python train.py --arch="transformer" --model="audio embedding model" --dataset="telephone keypad tones over noise or synthetic speech" --train_examples=39062 --gain_aug_db=10 --time_shift_ms=50 --input="waveform_16khz" --targets=["first key"] --num_classes=16 --embedding_dim=64 --norm="rmsnorm" --norm_position="pre" --activation="quick_gelu" --mlp_ratio=2 --head_dim=64 --fused_qkv=true --bias="none" --qk_norm=true --parallel_block=false --inner_norm=false --wave_strides=[5, 4, 4, 2] --subsampling=2 --layers=8 --width=256 --positions="learned" --pooling="attention" --am_softmax_margin=0.1 --am_softmax_scale=16 --init="kaiming_normal" --residual_init="none" --optimizer="adamw" --lr=0.0018 --beta1=0.9 --beta2=0.999 --eps=1e-08 --steps=14400 --batch_size=128 --epochs=47.2 --lr_schedule="cosine" --final_lr_fraction=0 --warmup_steps=280 --weight_decay=0.04
Rows from block 5 of a small audio embedding model, named by matrix and row number. Rows with one number belong to one neuron. Each number is 50 + 10 x the weight over its row's rms, rounded and kept within 0 to 99. All counts start at 0.
After each neuron's rows are labels from the 100 clips, of 14976, where the neuron reaches its highest value: "responds to" is what is common among them. Only what is clearly more common there than usual is listed. The data: telephone keypad tones over noise or synthetic speech. In brackets: how many of the 100, against the usual share in percent.
# fc1: MLP up (model.blocks.5.mlp.fc1.weight, 512x256), inputs 0-85
# fc2: MLP down (model.blocks.5.mlp.fc2.weight, 256x512, transposed), outputs 0-85

fc1.104:44 37 53 45 33 45 56 47 51 64 38 60 42 41 57 55 49 54 54 46 41 62 44 39 60 54 37 65 48 48 50 48 42 57 49 55 64 56 53 47 54 48 48 48 43 35 61 40 53 64 48 35 49 43 53 49 60 45 39 43 44 60 35 71 37 45 39 46 61 52 56 50 67 43 64 72 53 66 50 50 67 43 40 40 43 47
fc2.104:54 59 47 45 33 35 44 64 57 44 46 52 48 56 45 50 69 40 45 41 52 60 58 54 48 33 60 58 61 55 62 45 57 47 56 42 56 50 54 35 36 62 39 53 58 42 43 57 52 54 45 45 64 37 37 55 42 46 65 52 61 67 53 56 82 42 44 36 49 71 50 33 62 66 43 47 56 43 45 52 32 49 47 45 38 48
responds to: key "5" (100 vs 27.1); first key: 5 (100 vs 6.3)

fc1.84:58 55 35 34 53 63 54 46 58 50 60 48 76 49 44 50 47 50 34 50 56 51 51 54 64 54 48 52 43 41 42 57 58 40 43 33 53 56 58 45 40 42 44 46 59 47 57 34 35 63 44 53 65 51 48 66 73 43 57 59 30 57 56 36 53 60 52 52 39 52 32 66 49 49 72 55 56 49 70 41 54 53 54 47 49 62
fc2.84:81 52 45 39 63 50 22 52 61 54 48 58 58 68 47 30 55 46 60 48 61 34 43 59 52 48 47 61 51 63 36 56 62 57 56 56 37 35 63 59 43 47 35 40 44 56 42 35 47 62 52 42 44 46 61 67 41 50 57 40 57 58 49 48 58 47 42 60 36 50 48 60 58 59 68 39 56 62 48 56 43 45 38 41 71 46
responds to: key "B" (100 vs 26.6); first key: B (100 vs 6.4)

fc1.494:53 45 83 27 41 63 43 50 58 42 26 31 65 37 51 45 38 53 60 45 44 31 53 37 57 48 42 49 56 79 63 45 60 58 37 47 43 51 42 54 47 35 51 51 61 55 47 55 46 44 48 45 48 55 65 62 68 64 70 53 44 38 54 38 53 62 71 55 41 65 46 54 38 60 50 42 51 46 56 38 46 54 53 50 43 58
fc2.494:55 57 32 42 57 52 43 45 53 36 64 52 41 40 54 55 53 56 56 55 65 60 47 51 41 50 54 56 54 49 41 65 33 49 54 46 41 46 52 52 49 51 47 41 57 56 42 55 65 47 58 33 36 46 53 46 55 59 55 43 84 54 54 57 61 47 41 51 41 60 39 59 48 51 73 55 48 47 47 57 52 54 35 39 61 49
responds to: key "B" (100 vs 26.6); first key: B (100 vs 6.4)

fc1.79:57 38 58 38 51 65 55 49 66 63 44 46 33 40 48 65 36 54 41 40 36 46 46 52 48 56 37 34 38 60 67 36 29 38 55 46 53 43 36 42 39 59 48 68 55 59 67 51 57 53 36 56 78 64 54 47 79 59 65 51 45 50 38 66 46 48 57 61 55 42 62 52 55 46 52 45 68 54 65 64 51 66 37 46 38 63
fc2.79:53 68 50 56 44 44 62 55 65 64 50 59 59 58 31 59 70 38 54 51 51 42 45 66 31 50 50 57 53 49 47 24 60 57 32 49 51 51 33 45 45 33 55 67 58 51 52 52 61 43 56 45 36 34 47 46 51 54 38 45 55 39 42 68 46 54 36 47 46 46 45 56 66 46 23 35 65 61 56 40 23 60 38 35 53 48
responds to: key "5" (100 vs 27.1); first key: 5 (100 vs 6.3)

fc1.368:52 42 56 40 54 74 40 50 64 57 39 48 45 38 41 56 54 45 40 32 59 56 49 52 47 55 60 52 49 43 56 42 44 56 43 41 40 52 63 68 50 34 42 42 54 57 41 46 44 42 41 70 59 63 54 47 52 23 55 44 52 45 43 41 55 60 46 62 55 43 42 41 67 56 62 52 43 46 42 37 56 47 57 56 38 53
fc2.368:40 62 48 66 56 41 40 49 59 31 40 58 58 58 41 37 48 53 57 47 47 53 35 47 59 51 62 61 35 52 37 55 53 43 43 51 40 54 37 68 63 46 43 31 59 60 57 58 45 59 46 57 46 45 50 72 53 35 42 40 58 41 68 54 45 31 22 44 40 52 51 57 49 63 67 58 43 54 58 47 44 69 37 51 61 49
responds to: key "B" (89 vs 26.6); first key: B (87 vs 6.4)

fc1.103:43 51 56 45 51 64 39 33 54 56 56 40 61 45 37 68 39 40 61 36 44 48 58 41 54 51 35 46 42 42 36 64 55 46 31 55 44 49 43 55 66 39 46 60 51 49 48 63 43 48 41 36 56 46 59 48 49 47 64 39 30 65 46 43 31 69 68 62 48 48 42 49 62 34 51 44 65 66 40 63 61 41 56 53 37 63
fc2.103:66 43 58 70 53 46 35 59 53 32 66 51 54 68 46 56 59 52 55 55 59 67 38 66 53 54 40 64 56 52 51 48 37 66 53 51 48 38 31 65 35 45 52 46 37 51 51 43 50 35 46 44 62 50 52 63 37 49 52 68 59 51 48 52 54 29 46 52 47 62 53 47 59 46 54 58 37 61 48 51 62 48 31 43 41 55
responds to: key "B" (100 vs 26.6); first key: B (100 vs 6.4)

fc1.302:66 45 44 45 62 63 53 50 53 46 53 52 66 61 43 64 66 40 44 39 61 57 28 40 57 47 44 55 48 53 53 53 33 47 33 52 64 56 49 55 56 46 61 59 58 48 30 55 52 42 48 42 77 64 47 53 66 43 53 41 50 40 52 50 57 37 64 40 54 49 57 39 64 57 65 48 57 41 53 42 54 37 66 41 59 61
fc2.302:54 48 57 49 47 61 52 47 63 45 54 68 60 46 44 36 51 45 46 44 60 40 49 49 48 57 57 50 60 50 40 71 68 61 53 42 53 42 62 58 29 40 61 49 50 36 65 53 44 50 50 51 48 54 48 65 53 41 57 57 48 43 45 48 46 43 41 52 32 46 42 50 60 44 53 44 47 63 51 57 57 52 43 69 56 58
responds to: key "B" (100 vs 26.6); first key: B (100 vs 6.4)